A small model that answers yes/no questions on an image's attributes, trained from scratch.
Training: normuon at rate 0.0018, 11000 steps, batches of 64.
Rows from block 6 of the image encoder, named by matrix and row number. Rows with one number belong to one channel. Each number is 500 + 40 x the weight over the matrix's rms, rounded and kept within 0 to 999. All counts start at 0. Numbers have three digits each.
# convs0: first 3x3 conv, stride 2 (encoder.blocks.6.convs.0.weight, 192x96x3x3), inputs 35-39, a 3x3 kernel for each
# convs1: second 3x3 conv (encoder.blocks.6.convs.1.weight, 192x192x3x3, transposed), outputs 35-39, a 3x3 kernel for each
convs0.37:496499465534462469507524523443412411529535418457473514490477519484488563499485502499495493522504472521490510480504441504531435484511474
convs0.38:493490525429508477498518500449470434506498489481517492475480512492484542491553496465484461481478461447481417455507500506510484478485507
convs0.39:464547484424460470469485469438492557473495559529466526513523469521491499510509496524558497511515492437402428545499554469488490461457526
convs0.40:511543551499386469561467482527532490511526566585513657514466463522486467543487488507507518508452446475415383492431463576520494528540570
convs0.41:515533517510469464510489521444514487494499502509563494488488458464486478495541499451464474515547511509533506527521545544566538491474467
convs0.42:514517513498467508502455473432381457470550507496515495485435481466498547487494499472483454479483450526584474436506524475512457474506480
convs0.43:526512548591565532514518527431491509502480465542555492504463476477458458476465470521457516496465463498427429535499470513522478542491485
convs0.44:484487518494505516486487464494507497513506555467545523473512510486511449500520522462478462492507523483468501528497494481532514507488482
convs0.45:527554568514531544494565536478505492451472522447500481451500519497503524483514555467505431467507451477465479521513521509478486498480476
convs0.46:458468497464499546483413443414481487464464463427403416451473498435434481446452492470445459451438477415437446510395505475417471493497481
convs0.47:543536540532549469499503540475481474468473415423482482501466536528529564506476547462490528439449500454477561589490547447489513483547503
convs0.48:491487486529465529458423454460439485491454522566559579482530529484464511502463477537533526516470517467444504472467467454466454480478530
convs0.49:514491474523494568503514507557491491498517579496426590552521511533489520514509506504549518507531515507547465508534542457538527513543528
convs0.50:490500492499489505488523558455519492501537542507491569491507531487492484477482486546549653501520588505520535559492517519497522534542533
convs0.51:486518558508452495580524596473451512435451514471567492474478489479491520505511520456434434445407483442469474507443475530495498458499497
convs0.52:488463482548545560525513537574423488497390528492406482464509543498503528521515482514550534527492536508465521567539537559504543555521534
convs0.53:532538463491519445561546500462549463499504541505486466518459511517506531541533560492475480554523580502539540526470535514418420544492459
convs0.54:504501506494462476454500444454497401513546448484515497488512464471493485511446500501497527533480448506414475466506421466457355472564514
convs0.55:522517463539506524545510511526427428548506495446532510505495463522557514564520517491506479553475476511489479505478455473537571501529485
convs0.56:472502462493452446506495497452526536447516451484500422487475498515470495504476528530489441502454462512460404490470431532471496466492564
convs0.57:529508527499533550504489514411456502451497450459466510489533440481464470504457515462510480405477465433425397506537599436481477493484469
convs0.58:504523525469444475500540431417418546510532555436706608501496517505495563498477537492455468493468477474463474535471468480511549521557536
convs0.59:486501505481494547475526525538511456453444472457444505457474488454508497477504531477447450471495483476487530536469530466514480488473415
convs0.60:501492528519485480488431457437481508475500451417484497486525532501483549492522512503560562465510530495450443546459515578506438537494562
convs0.61:450500515449533515474526547542533468544499495494523490527506440516487483458476445489496545520492545498505469582572520468549470513478493
convs0.62:484531507472543533469517465502499567562508463554393488494501467550484518523542501450496493449450519488477511548569553519509462524505498
convs0.63:501495460534482500562512494462482475552511565508472485471480487510467530471495473485516493490491547464496590480520486458466509425449471
convs0.64:497513452477500490547509477450528550501467531488511497533542482516532483475531485540525493487545532460498502461462491481453591539476456
convs0.65:514484489469518469455471494463446455473501494526541513492515485499515492492492584458477379472561448545546500532483493524508552461477508
convs0.66:498478482541508537467468462510514532443465514534484498480484564500472478513517518445443452460397387431412351464528477464514483490548458
convs0.67:553510503530474545474509521557492545504492545561596498499470503480484489469454507521506515497459500453483490483510521533487481520592586
convs0.68:550505531495538437544493525460408427495424560553606552453520490456524481502481485482491514450469477484474471492447514465532497501558534
convs0.69:522474445538523508498452478510464517521470409577564536535449456583556486522549576519445485505535479541522513543481488522434459541471530
convs0.70:484493481520484519505466502537569533477453436477485598472468495484478489512516488459437480457491481497514513497529482520525458405534514
convs0.71:450507549505515443469512521414403445493470607484625554540489496468486469473497475466466496515479501503494502490479487545514521498439484
convs0.72:500504483444445499489500484490496529557527498530540579526531526507498543486520505512491471503508489487486497501500427522515460505506482
convs0.73:460488480495535504452494461502525449508546420488456476500460486454461480494480470425490466467473436467489409482425471543489526489473451
convs0.74:451468461502484434539474555476506502468534451469398485496492499518509521511495500520505534500510509464465487506475477488508568455477481
convs0.75:530478451570514493500511514501535524501508527472450416505466497469465510468452451544534495515539503501513543414496519504478421482495506
convs0.76:481482482539497623488523596491572578450457536454483494542490500483512548474447477519525523459494522430451449507492513509544425511512497
convs0.77:523458513528488462550516535533525487509501540521512546499517511475499513472496479530575617477513542398465542529485503532475433522491495
convs0.78:475489515487475566472500487486524424468482440490428494465455478484518531490473470530467446548492486520528496503400421521485431518457616
convs0.79:530498473520498521546531527487448633498564568494510477503493498506509474502559517430450479460440462421497476455478587386485481477537515
convs0.80:509500565555552607496575589459508474489456546543543585498458485501494513516492536464453495492527480550525512554486520394523553482531540
convs0.81:501497458511544473488496473510454460486511519521484493513527478538541480537504507525499472497510482502549496520482501518503498506483518
convs0.82:436457480429470433452468468474528405532534551508670516426467486467463484486476501425460442492498506567603619510552481597555503477528537
convs0.83:493525477588512458523558586517481531509529520530463503519480513521465495493447461463497474438443427441449392513459447443481477452532464
convs0.84:501504494550550524531535517532548544519491533498494472473504502485472554526494539539543527466499514477488505450423473465482477495474454
convs0.85:498526491470541522485470506520546572553497392520481408526485515506489518481488492475524449435475477502484530492470493532493549510507473
convs0.86:458539463485452503476504449584522569557521501547572510502528488465526486456513507495441430487491414486482455516634562519526405498532580
convs0.87:492521492491508454494478456586461500519518516564474400530520546539475486498504488446469478487505531494518500550512538462482575487504548
convs0.88:482457475539435404476537449440436398499493481496482494486496468524474495488486440519447489465458449494443417490488446486481452487522507
convs0.89:518502524477426459489486493504455479499494521566534511497532505448496531444535491460490469459510457479469457533460510454426416555517583
convs0.90:531541494433507477481480521516507696523506545509453439493537496496517513489523459471480415510483476486514480469621645652517573461471469
convs0.91:480520473492493511535584525517480455528473489474514587450481458447475444432490471493463503460508519464565601473468444476471491466511444
convs0.92:551523490525477556549545511459504508497511518508536466554463532505470506547491510552489491531498505482440438472478411471502498535529549
convs0.93:484529506491557563508535475437565506426565559545569473558528523566483501512495474548517566476535546469486537510496469494479459521491495
convs0.94:429485494506457505530545521438610541472523441528522465496501469499492477501468463466501467529533428575492404517472441569480523507472501
convs0.95:498491482488495492455482498465499524400476439486486500490464508454479512509466522453502543431434512451467525521476485547492486500433534
convs0.96:513514441497529445495501510449499504423425465402571485515538522490517506497513500544581500527508501535500512490492473453560502528490494
convs0.97:505505522469505589432470439452432464460453508449482542507492497460491489502496475458436394508524455474528494537565552431546457481565489
convs0.98:567559553547536543529508556470512485489492455478456438544539495526533512485470498523493528541487488551509497477517495530485471516493525
convs0.99:540526471497492444485570548475514495624498608613712527515490516479532511526508503527482478474491482421472516428512530531560514532548490
convs0.100:567587567510517509489481553536525487535475469539535533526471534515497538518506520441478563420458522447472483477490497547548566569513584
convs0.101:532503534505488486496492450515441439455484497455494508492485491485519545483479471463485474453514428478504456534542525521474516466440500
convs0.102:489480512479443469613579617505495507513525499482501510503489482528531509460489467567583515574603504593605590493449491500487487489527518
convs0.103:555518544516481466508460475537508494471510486563484406458530543413500524491528488491462478462424446495483481506483432526487507466539469
convs0.104:488442484492496468497527556574545508555586546459461526501460505465480502486466507502478508490535444501437496433477462539531480495481473
convs0.105:524503479461459532480461489555507546520498502478582541445473438471469468506528487530462527497463516504515481486545535488509492490498496
convs0.106:475498495503505572519547558564510602496435520526426476550512501521552526503508466492495473541501527469479484487460493428504456499489483
convs0.107:545535548495424499501496515511475572484520550486517532529509507477497513475527521459470496478505549463505549466522481493480495519473482
convs0.108:523489525482448505577515531491492508440476509547524480462468476486475512492524500557480482515477468519503525530534524496520493547523491
convs0.109:493506467470507505460498431525487479547466500509461479481513529445494504487469515508494466479505508450498467574499487491533562457461531
convs0.110:501509486472477486568596505501488436545530568538549522481508464466521491490532506444508507448473445468503452434410513469473525444518464
convs0.111:493463515496481425558566494346619641528536674569632432491492503498513538510500494510506488526464496497475434589525535580514566525494488
convs0.112:564525628578547564572556630491508476531544514531550530490507521451495493478481502499579574444510487449443474551575515528507522563542501
convs0.113:470482546495505530470474507538454504477530390572476463487512475460483515487531477461457515458432513547507593472524537449481410492466490
convs0.114:472505523421406504588697716540458485531452563454488451511468527503568578441504521478558511514533575546552551484461469534506565492503485
convs0.115:486488493452441452491498465492535436498505561547539548482466486457441440453425435470457445516552480549516497518507520441414394525434472
convs0.116:430502452589462522452438374523541495525483510496447427497498500475489475491495514508503506427448433447351382488513472415483480508525549
convs0.117:499540507494546549502529484398470435550558607573558541489523480507510521532474501475486411521524505550556548530463453504393476557581519
convs0.118:472513497506488502498491526532521541522545524422505585487462547499441522497440550506537483477522495491477475440545486475496517497532551
convs0.119:512513505502491419563544569471457555541487514495507415495474444492500502483448499509446468520481457529498501519458479542557529551524452
convs0.120:513439525536495591500456567543482514528550522515503546505466515480450496503483509470514521483515500559538500510516489473479515506494524
convs0.121:523498508450501450455466468546469484568595528471486545475559501486528515486513516552564483594558502554533478471475463491473488521510612
convs0.122:436489447489521509411497468459501444528492427503471499524474505483501542451551569521565600529537587504483569492451498493497495485500560
convs0.123:540461490541572487506492502477508546501532605543508481514552491533495492505486497536537548534517484498430455471521464558533457477489532
convs0.124:471496477557502530508558549422364513480441500480434439483490478481464468468451479516522494511454470527455462517486462442474478469472477
convs0.125:486508431490492496483507515474561458463458514492497452485535529477499513526541531428453492500462525475438523550491584455566553493557494
convs0.126:518512493528506507535554505484578497518459529519514541490452496445519547460465522556550527529466514487492516488460460514506506509481399
convs0.127:476498504518502478511481494534586535533540485530511533507512505487494493462461499532513508548526520514459484488485570442489452564469506
convs0.128:521558493529477506640622546465448452495508496557527463540533503564516481556503490494470506459484456478467461481453462454468435528463481
convs0.129:557517492475482510523556565424507509590483507691644632483508520548494543497537491465461451519549536542607577456546477521553514533525559
convs0.130:549528541438511516497543542526456559536459530469588452506497571499511543514487480490507483561520562535501524468458435476451451472528478
convs0.131:595559573552546485600614567509451483514567544536546646497557512515496552497570521452447414481421467437412447502444463499489473444486497
convs0.132:538499468629604618485531503446502565433488507492436470545525487527495488541541487538518450532527501508475446497442487508466426521520480
convs0.133:461447481480468522489501592507494473534516523539447494510473492487489472498510506469490537451460480481477490568503457552559548525478492
convs0.134:479464485533467479479468450489512498483495475509464542449585497485483454465449459542574519491515477520449461517503508540489474487542519
convs0.135:485523487431533501492572536399473420412441450472520500491511494507479485481480487447510446451483442481494445510454509479559549517478489
convs0.136:551574524433534541547512629510503471443476465523507552543504524578508500512477501472418520468444441498503441488465537503524505492487453
convs0.137:469503516461486472455429452500506513485565514449531517544494436492522493496486510456464481415447460409420481506521557556535552458494555
convs0.138:467470542482513425520561553505491532504548502537582557534550522530517514519488503511538584501489537547506546483524506564531445538540527
convs0.139:507522518482447482520527516569531561513503454537464538485516570510481453515517478537498511543512588523565571469451449417497459452461448
convs0.140:479520503521552574489499498539597464440419424504538456485425475522459481503498548492512528482510526487500535574481511448472569535464492
convs0.141:509486472455457477490516522545490526472488497438531512520475477437466486487482490493533478499548497432482441510520525434501556471482492
convs0.142:492586584393534508486526564522539549550501571452552551520534489511527529533529475515489479520524493499503451469501460532542525504465456
convs0.143:516501515501457456520518505567539538423524547515488541505491468500451511547532500496530468524518483565602563491473515493507558470473537
convs0.144:596555590476532546456466507528494406499475432425532545461514488450474464530546509493515510529579503500510511487554516452490496499495495
convs0.145:582570524447475487446480499527391559396467544419462505504491489468479527462461484488502411483466406394436405546534504525487563523521496
convs0.146:509512504492449560527465494425495444408393452446429423544519493506493511520533528500475470497508474528509507489542517440534476497508469
convs0.147:488517497514508516472501466496539560492535492548560557493546497477507507512531505467489472503483487515470453510489496498521538503451517
convs0.148:523521545449412465550535591531574543581548467604569465488503536526515560443462473561519515525472555498478572515479483461437496528525490
convs0.149:452500495515557511410471518480388371412428386448466441515503501513483438494508464492492535483479483465484475521551516434529508521527559
convs0.150:480541505585489558552581533505483467525554471536496492532532508529500531539515482453485489506528521562576598465456416473497501472493505
convs0.151:515489488511540526500484475538542579482592500517572505539509534496527494488515523532487529492483537537455520411550529495474477490478486
convs0.152:447490442540535521494454523417418449516472477515482500470497527512523472481488534420466476450462484481467573562512451533543549584449519
convs0.153:499499478500543520485425457482569476530522627545524543522550487484520516532535527476526501465500525495508526475445523450442445442424462
convs0.154:513513521496513431514469517525541557387430457452478486498499490478482454492499428501540518515485539517487493526505452496489488494444483
convs0.155:489483543514558523559536536504507489470477445482481392491523504501562518490453467499523509475527507418499470484477499503454454547501479
convs0.156:555520470516483524539469538502479500523520517488484448526476525584534511544499502567447497576521500537452522502498484443479461487463444
convs0.157:541530522498472490494479460468465504496551495511490571501516490540528499492529447485470442515505465508504500504500481510520530537528498
convs0.158:479498469425416460518495454489466470485535469390541492486495491468471493510512498474496498460484466522529517529539531470538450480506475
convs0.159:473497490534473569524510539476494557535507494537500539493467472544533541535509504475465489475458487457514506530541526528487496514527557
convs0.160:526555510525539482508520488524494555492418530458498474492473485462479485468460520506538489472499466525544491444466522551480485482426477
convs0.161:541499501578536586508536510557710491636370434521485510492511476467511468519545544501465502472504525499497533602583605568530519524531469
convs0.162:492518544472446520552510537525453457477510475454520487531492501508479483536476465498475476480466516481524482475491453471487464564492479
convs0.163:476522486555501633471459503520450473509476457534492471528528495529533506562524481481523548476467526461455505480415456477443376493488447
convs0.164:503497520528521517497571487475525473549481571496561528524524459472473464480452477484533533434437462405412454425416470491573455521495494
convs0.165:466474460456472431486470439443500453502482555481523495458504494494523497498523525467442415482505511569631648448459519490452437494527487
convs0.166:537506532507530520478484452480518425528442612490498486452505505446487512456493527455477464446433463464457493479475495504463449573470495
convs0.167:499505460504496509487476434555517513475457503594471529557552565504535566536479521521547640625570613656597588487487512518446507486465522
convs1.37:509500505488437479460437478515532526481421479489496480528498515535526479526452583513444490481475579409544470472525504404416462479667536
convs1.38:498462424473450568514539590483503501546524574530524505501494491522542515448467514504489505503487485477454492528524490483485506534531541
convs1.39:466533483520494583471501559482504505489492532525492559501524481514524490469498448530480467504507510512495430516527433499506448500433468
convs1.40:495466475454455457474496458490437494470515500449538495521498479487531523453493483462469499519426473520510461481467483495515467518439431
convs1.41:504470478513490482496545511524557513490500506522562505470493488446493533519453524505495453450502453484420516469509484557496465502513466
convs1.42:496450459445476427462484495542481480454454470473497528481480480497475446503524465531511450476493489466535501475531514509513569445478467
convs1.43:432397440431465466479489517513486534530560548511460456499484542475528527522537549512549462507485492510489541520540484511432538518463527
convs1.44:534521503479448435467505522470519452482526466485468532514562526492480477534574502488527480523512457492553478505512455501451480547444526
convs1.45:480512485530479523525487456525488506489499500483442523493473516475445461443468478492491512473485535470481499500479504495501419429516456
convs1.46:478490540445535493484480442442396441453486470422501446487461472540539541469406461488510511493512461487536512470506488487503496497450478
convs1.47:518467577444488501524470441458501509506458498495521519473500505486534543505482544483493498465524490527474566486505504523603544540568516
convs1.48:510532485563443492501478528563557491534572543577547514484503485487494410443542532491539473553605496466547526482489495492507538538491535
convs1.49:470434527493458491476478409534495510503470486464549541524475505534425544516523490527438503528516530502505518504446504494668530464556514
convs1.50:503494582488540541479573526515516526481509502440444492499518522525529500486478474507499503470537503515589492446459482509477526544550481
convs1.51:487506492547458533503541543564568534565567521608575596510505470511540481462481544497511528526519507482536499509464497495453522486477518
convs1.52:495435484448516465486473543510557525515509496449513489484470484471544569533512519483494523489479505465475534480523486447462459476508542
convs1.53:450465490517411485463469509495527514476481452418493494505463440549561529491498527482555466484412491549510507487525502489560500559465386
convs1.54:487507521584574537555453510452458502507493448466479480527527548472514524486480517519502508511526518449516496464516448547709508447498506
convs1.55:444493510460494439500424488489535486513539491445456568482471470506539479510495434475439479511510465469524498467422476514508529511526493
convs1.56:483514497554529527504504487462452501580505482533457448500462462438535499583547537468514500501478538475554519476519533453530463513447558
convs1.57:498490517471490512469504448471451454562512509529440504459497520505569488530518464488477498508441452424456473501461507451547534503488438
convs1.58:464526604501587456463608445485479494470496474476535529525492478536474491456507498469457479528460471557446475511503544459563485549456490
convs1.59:547445491473442431447466444474477459517503496559566585537532525518444520527488484507485467522504651489549442505491475481523469469515474
convs1.60:499490429495524499512483519523474474414490459520484440485471467519538475518467494538535542482477510568503463512495506564593500537464466
convs1.61:469476510454522528465508510456504542474465511488494523489484478475494504488461498487514449484497487553533526457506538461518508540510554
convs1.62:465489463475514553509555571528481488482536504488487514510535466448452454402568478435482503539461470521522473482458500496467531475429475
convs1.63:499500498496456482416484447535505454522507472543511557508499518481445439542537551556441447472598429471457504508527455520534595601541463
convs1.64:450502482460475436509507467523493502543495537550507497517499485542551560437495453544490533493500487509464477491500502518502475522524476
convs1.65:497476427454450436523470449493480503484463484429460488512522534560551525507472480484507487494446501537531532512497518459524464466543564
convs1.66:475453443487476450444460431484468528544586525504523510471483522542570501501470510492403484427486512463442525467437493433466525481489424
convs1.67:518479521506481462572494512516518506504510449452485469466492490476446479459528540470534533526493572538501484476472494481474479479567539
convs1.68:476499526500463529485539486441410476461493517497522532545498501472492516491459505540406484529481409501541477465469475496633474490456531
convs1.69:479458523498559515557494543510505509496565525461499509507478517497528542516540539484489502546484463476517519485482479544574472504508500
convs1.70:479444479412507462473514485524466508557586545504556514480489512468488497530516548520419481539444485579541536477436491529511511450469480
convs1.71:487508478476408455471460496490508482537490526471492548509522517486361487540527532483429533555524493512508489485497480525577517479484499
convs1.72:493542565518488481497442384460489475455511418465429459501542547493494478534515517454505484522457485453503531451434454456491479499511469
convs1.73:541465507503448494497463484531530531506507512475456530514475491480545464486491458412492464442542466530497464488487491493476512486494615
convs1.74:460487432614514550481472510514477566498438566539499491461477487568621563506552592529512488529446509486519483522533495590590441470439467
convs1.75:512491497537489496503453467516451498524468472440487484464440470461424435482485479477498502552563519472548502512477463528489495490430510
convs1.76:492445445494563514503458458542496523575579533477480490499502461542482487530481533530549516461490548575522548456456477442521406528538428
convs1.77:503496489507491479501541499533497457406485429451472486507480504515482534476554522529509486441465475402441493504533496477474536498503505
convs1.78:488505490489438494510475539522501465572481417524445521533531446521471498460481464519480485533533532484438494476497469424468451537483520
convs1.79:406494537458566496464527465536553514502543482559498539474503502456487467509502502450469509450439441510449440537525517457504458511541540
convs1.80:487466592522484520480508436488465477521545529563477477464501492408379435489475520447532554520510457467513458493479497461453476485393525
convs1.81:534485469551554501533579528521502540474478483472489436504504502498584467520541478478523481513485547517475521487492499507552518444509443
convs1.82:500492519457445502520510515530544527523509546556557518475513472473511539464501427486453565577455452486507437461520469468533489409522468
convs1.83:529528495566500470494497465475449465505541537416480491498470488450479436484489466500499542419477425573476503519520489471500511529529522
convs1.84:451450472513509562545523562534531517478506479538525454506486472494519504492442424517486520498452464481519484455465523480458481560474477
convs1.85:494470469520515489507513483459473491566593592497446506499453475507510515510455493545551555537504488522542497504514508503454532507500554
convs1.86:476465494500543485467468529491486473427444384476519463518499462489531518488520581485500444502492463550545572480488450512495483518517490
convs1.87:463512499541422503506473511502497553527518474534504548522492509519467499525430488563465462487550505463557512491488501499459518508523540
convs1.88:499489515475481389525524466531453477482460449510416536505502509460494467448553457578499495551555537401533557473529546414465506549498447
convs1.89:438510547524561529513507490494481463478509464601555542508480475458471430460528508483472478506499451519494488487502494511443454477416452
convs1.90:539532465519526516495535528526536494500462463598510495498454472496606499481458537480505445485479521507559587526577487480450522445454524
convs1.91:503492498551520549507486592478479505466496469484534507495512493532601499464524446479476485547451483468519441484459506489458494467547466
convs1.92:445439489475495450483429384475487500521572544615591526486489497463563479528531531479510498422433507431505475526507467500442470614599489
convs1.93:491466450470567488554491497459453499455533513437507560523525482474488479499517477526491525454424510511543487507502493553513529395422422
convs1.94:488499496512503416481453527490570499517498532468517452539500525480503490472517574456505517567552473507436508434464509492505576478481627
convs1.95:556502488572494439485485489503486481526520534470475439483529495507558513441423467507554501490482527473491506460439487435409512490490478
convs1.96:479478482512484458479440439508478511541488537456487503467488509475463478445447447486479544500432471550457519485478509458439494495575449
convs1.97:549513477555492493486464462511504508583552520497510550514512464560497573466426525445515518540548499522515527504556462416504435468557435
convs1.98:530486451549518485467509516506495463483516353429489431536492477512538497523500540472561517503451510481489497499487528517448450500403543
convs1.99:490481531509492452502486530543516510521482492420488514511503506415418457439429480454507565474546540456488469520490487482588565491507565
convs1.100:533604436484489464414502494495478483509518533438440453457410484518572509515459566551475518536525467480484479520504503490412456489555471
convs1.101:515544515488573534528484443475431463483516522462450484498516477532539582449502463469475520538482482467531480529498503520613437507477483
convs1.102:482493490441486470452416451456461478512514474439455494523524465536463513533549525478440469515535489476496526490494498518486446545570517
convs1.103:536466511492491585477435552511533504481492442494515511518523491566546483443483494510426461503463535529494489491474475529558434501510473
convs1.104:472441477455473466524565515482481501546503465519538577476518477543455455520571545437428469493478487571510476523432512484566535421554517
convs1.105:469450526514526576551443491512469519578508442486515573507545513479429504494472501533549506472490584564427617490511451578620562510561512
convs1.106:523485519544571473567489470587520526543579486549462549463534485481494531444562500471480513435491457521571535455549509512552544529488506
convs1.107:481490485451466482485431479474519492492443454434478537506481487499515453497485510482427511521488534443453463487472451484431417492413438
convs1.108:463439474512485517499537480513478499489441468499463497504541533528503508494565577456482505474466539515585550487516511463543475454483435
convs1.109:521497502493528493487517512541495478525531573506475478533500474528547518500442437511528462508513471505515474535483453441518584480493569
convs1.110:467536525449444542488447507478494525450467519484472434499534521546544495521468497479427500558496544504497521492517528483517473427449476
convs1.111:504540489519571510461488432539501493477505473481453566521508511502462517473488570518500475477465466521587453489474503484492609517514519
convs1.112:555508483484531459472516482503507480426465422469464471500466519484506499519471496453489525514445522505443483491506477467502518456522481
convs1.113:505531485489458531484480536450460493523436448425514526483514497514539430531486470442517553514492507522481491489505508510560480500445457
convs1.114:460457512462417462470434458502483532482485484483410489474458473486520495533498513481453452516481459520620522498503497484432478487567402
convs1.115:465498493500400491494507518498575506578505471440499477471471443479364448553552497577497528545514431537497463487542591517622573465432482
convs1.116:466456503491549568464450512514478527485516541471563528493490479550545576509532524503490440546469529551519534477472433468551449474568455
convs1.117:489542523515422490506542507498482500436466472548543582523526511509473514516519505441489455633546598401595451495513487515506520524520455
convs1.118:514539516590551569517453555495499552486517458436508516491485501517591570453446490446534490480514521528498507521543500539496437541463476
convs1.119:487534502495526520505495510492493498448484504470541536539504515499536521472507494518466513493460509571530492527530456452523406441539498
convs1.120:515438475484456491521579550462440506455381499478402472521525532465464464505501486466507483464483452463488509494465498467490498565540522
convs1.121:509509437443461505482481505491494481467527550499503478493507535499493550505538543406535508478532490463436459475462457500540594536515442
convs1.122:519497506460437486420440497462535468487532473481514440508512505509583552527530478468486536479459508483480496509533480449496424498518469
convs1.123:476541467564461456472469468505512474519471490432480476467506482537399434477502451508541495506528544534517512495495466482533485494527532
convs1.124:541516532558594511542566476523466500489510488602509494525468539476490460480551541465458496485523497552535465456456425521475498419414392
convs1.125:539453568478477531441503423519508534483477486512540583484412478427485457614569503522465465521509542449512424510525583491526565475547487
convs1.126:497534548533499533533584593495549526517457532500529547499487439503459407523497434459458491529580489503511521488456512420457555548505592
convs1.127:469453499470477460451528444483452488449532463487426436487504503542493442493523545513513498492444533519490499497472512453466414514554475
convs1.128:458432441440474484477483482532527526551538520455498530513485518562488544518478463501492498577440510496565486501506536512452563453472480
convs1.129:540549538488455505536460522508474503470486461554480553471487525497456482419487499523527534487496509488567483458460496479494585449499462
convs1.130:522525505575568583530554532492488452572444505459470496569519489469416535506551481546490501571505457469505478479513505492674555492559497
convs1.131:532508446453471488438427482490506475451507495451558480507545534473558524465527421536426542484442466472458443521478475486414433476506429
convs1.132:484424504511504544476500465487474450589621634556514464487451506432450465489498497503531548490564507515511506476524472494498499540478530
convs1.133:477462491536450495460481491518480475464408502483489525529502517496472417447486455440468495524445495494469462502489491496505501504523483
convs1.134:521466450494540514480551549502464458494487442484513518538565455449413521485483483507485496482513524500479558520470456545615446465427490
convs1.135:463451497468459502453436449457485517485485493532447481489492486461503527515470479494484524549544491484464434502490446459475499498563539
convs1.136:463446443540445513451472434491466456462480502478493534554533532531439534545505520481552489460433532455440497491521467492516454483431441
convs1.137:462541531496492483483466483476459497500507523443493520488490536532520518528546449545486410545505475475471519469535515519557596478492500
convs1.138:516450482437453449432420478449477472447454496465527502499512491459488552479475446475479465529542547480509541490450494493550493434441526
convs1.139:455473496519569547506428522480514529502416413414415500526502489486496507470469503539505543433550604475565551428484484569752506525445458
convs1.140:506514456507502462503491541501465491458523492441457494505493483565559547441475452590553489564483479552527413494494490483479514483480459
convs1.141:492501504550478495522565499535602500574544531606600553486500455586516463523459482501460455456464486473487488512455489481444438451527454
convs1.142:547554485546545458477498499495496545514498503544541526513463480403435406514528486484486500481476510537473519535522541513491490478480495
convs1.143:453549533552452512472484460473481525495494461505465507479510517500524560479452439549522478576530443470500465483505502503569595492456507
convs1.144:447461483518538538475560548479545515575596550590601548498544479472525485527510599432515435464491445478524455491466495465468463563489462
convs1.145:484560475480510486471487463540452516454473547504506526493526490550498556430449406482477529498467543502552462478504484536557493423508464
convs1.146:499473517498485559459491518475480511480542511459527535498514495471478491561490497495493499457418500479488457486493480532546492480487492
convs1.147:443499490502519475505498489568494551527528524544544537460465456516533513519482544513521489508543476484540527510517485580471428594435484
convs1.148:509419486439452422440464515508480470535521489536559543484513523535545542462516515458502504461491508543517435509440468514560563478467466
convs1.149:442452489464504443515498535481493511478479514525459522519488498406487530487510487477440439513503503467467415476494482479488522532510565
convs1.150:519545518514434471508480449538502479489544531492436496536552532436543480481428488438484530517520497556516449488452452451540506519482492
convs1.151:470542581511550556539515488511487489496495555459457488475505505526502434480493506424424535528562512551450573462440495500537453519555489
convs1.152:515459489436469410484469442428446468512481436475511558504569547528578483528469515458503504400448487523444514474494535493538493499471432
convs1.153:450433546531495494469416466525537504519459519462460500496486503537486462543491563461464504549481509505513451458420490500713546530634511
convs1.154:452540486595525496523452517490467433477503488479506465520489493524585478532542542498529521518476496518495506531492504518566496492456569
convs1.155:472482522481438512499459460479461448508553538528535565491496536471496465465524451497453485532467490482512521487493496559512525489477454
convs1.156:562514512531484569485433564544557559515450527407468479482493500467469501528508605433491490523468509398428545467481455578501428547475508
convs1.157:537551472473490440485495420499463527488462450498451515448470465437522553406467406537499525527545512511505448480508481493475497513443459
convs1.158:516538541529482579485462526510501477530409398473478483463524471422416345535469495476508488499530557543518473466496503485563482509497509
convs1.159:532562568477580520491472454448418489508505545444426555475454513504495530532482545477483490488487476503572552457445515472488509541585518
convs1.160:512510558480431458465529483500475490533504545470490458514477493518447459494459444484504466535481479486504509467459453460465459518482506
convs1.161:488483468480507468442479484535542497482471533502545492505527520525516500489577483472472405561460490501552437469505486484507472499554546
convs1.162:523482516484455442436481469444426455433450477449456494517508508512447487501539492537503503483519507459483497520496469474466549521565509
convs1.163:530572528508511508501491575529504481532520439445436469525493522475533479527455500475477484525492453520466528472477462461426454488485465
convs1.164:482444441463505466523435477532522522476561513475516610545490521486434530453518494474450526533454461509495460439446502505504514479480465
convs1.165:551523501525496523517520469501470463484466466507510497511515497506466494487420514499497535478487498467504486503459474487528432479560503
convs1.166:490510526492468469531465482454436458463491453482477535530511529514546453556523543484560530457480544510456533458491498500454531499553472
convs1.167:490515477506595528466518517492523443458388470467438439507463466485437439489422468516494521455518562500509514525492435571553418448509453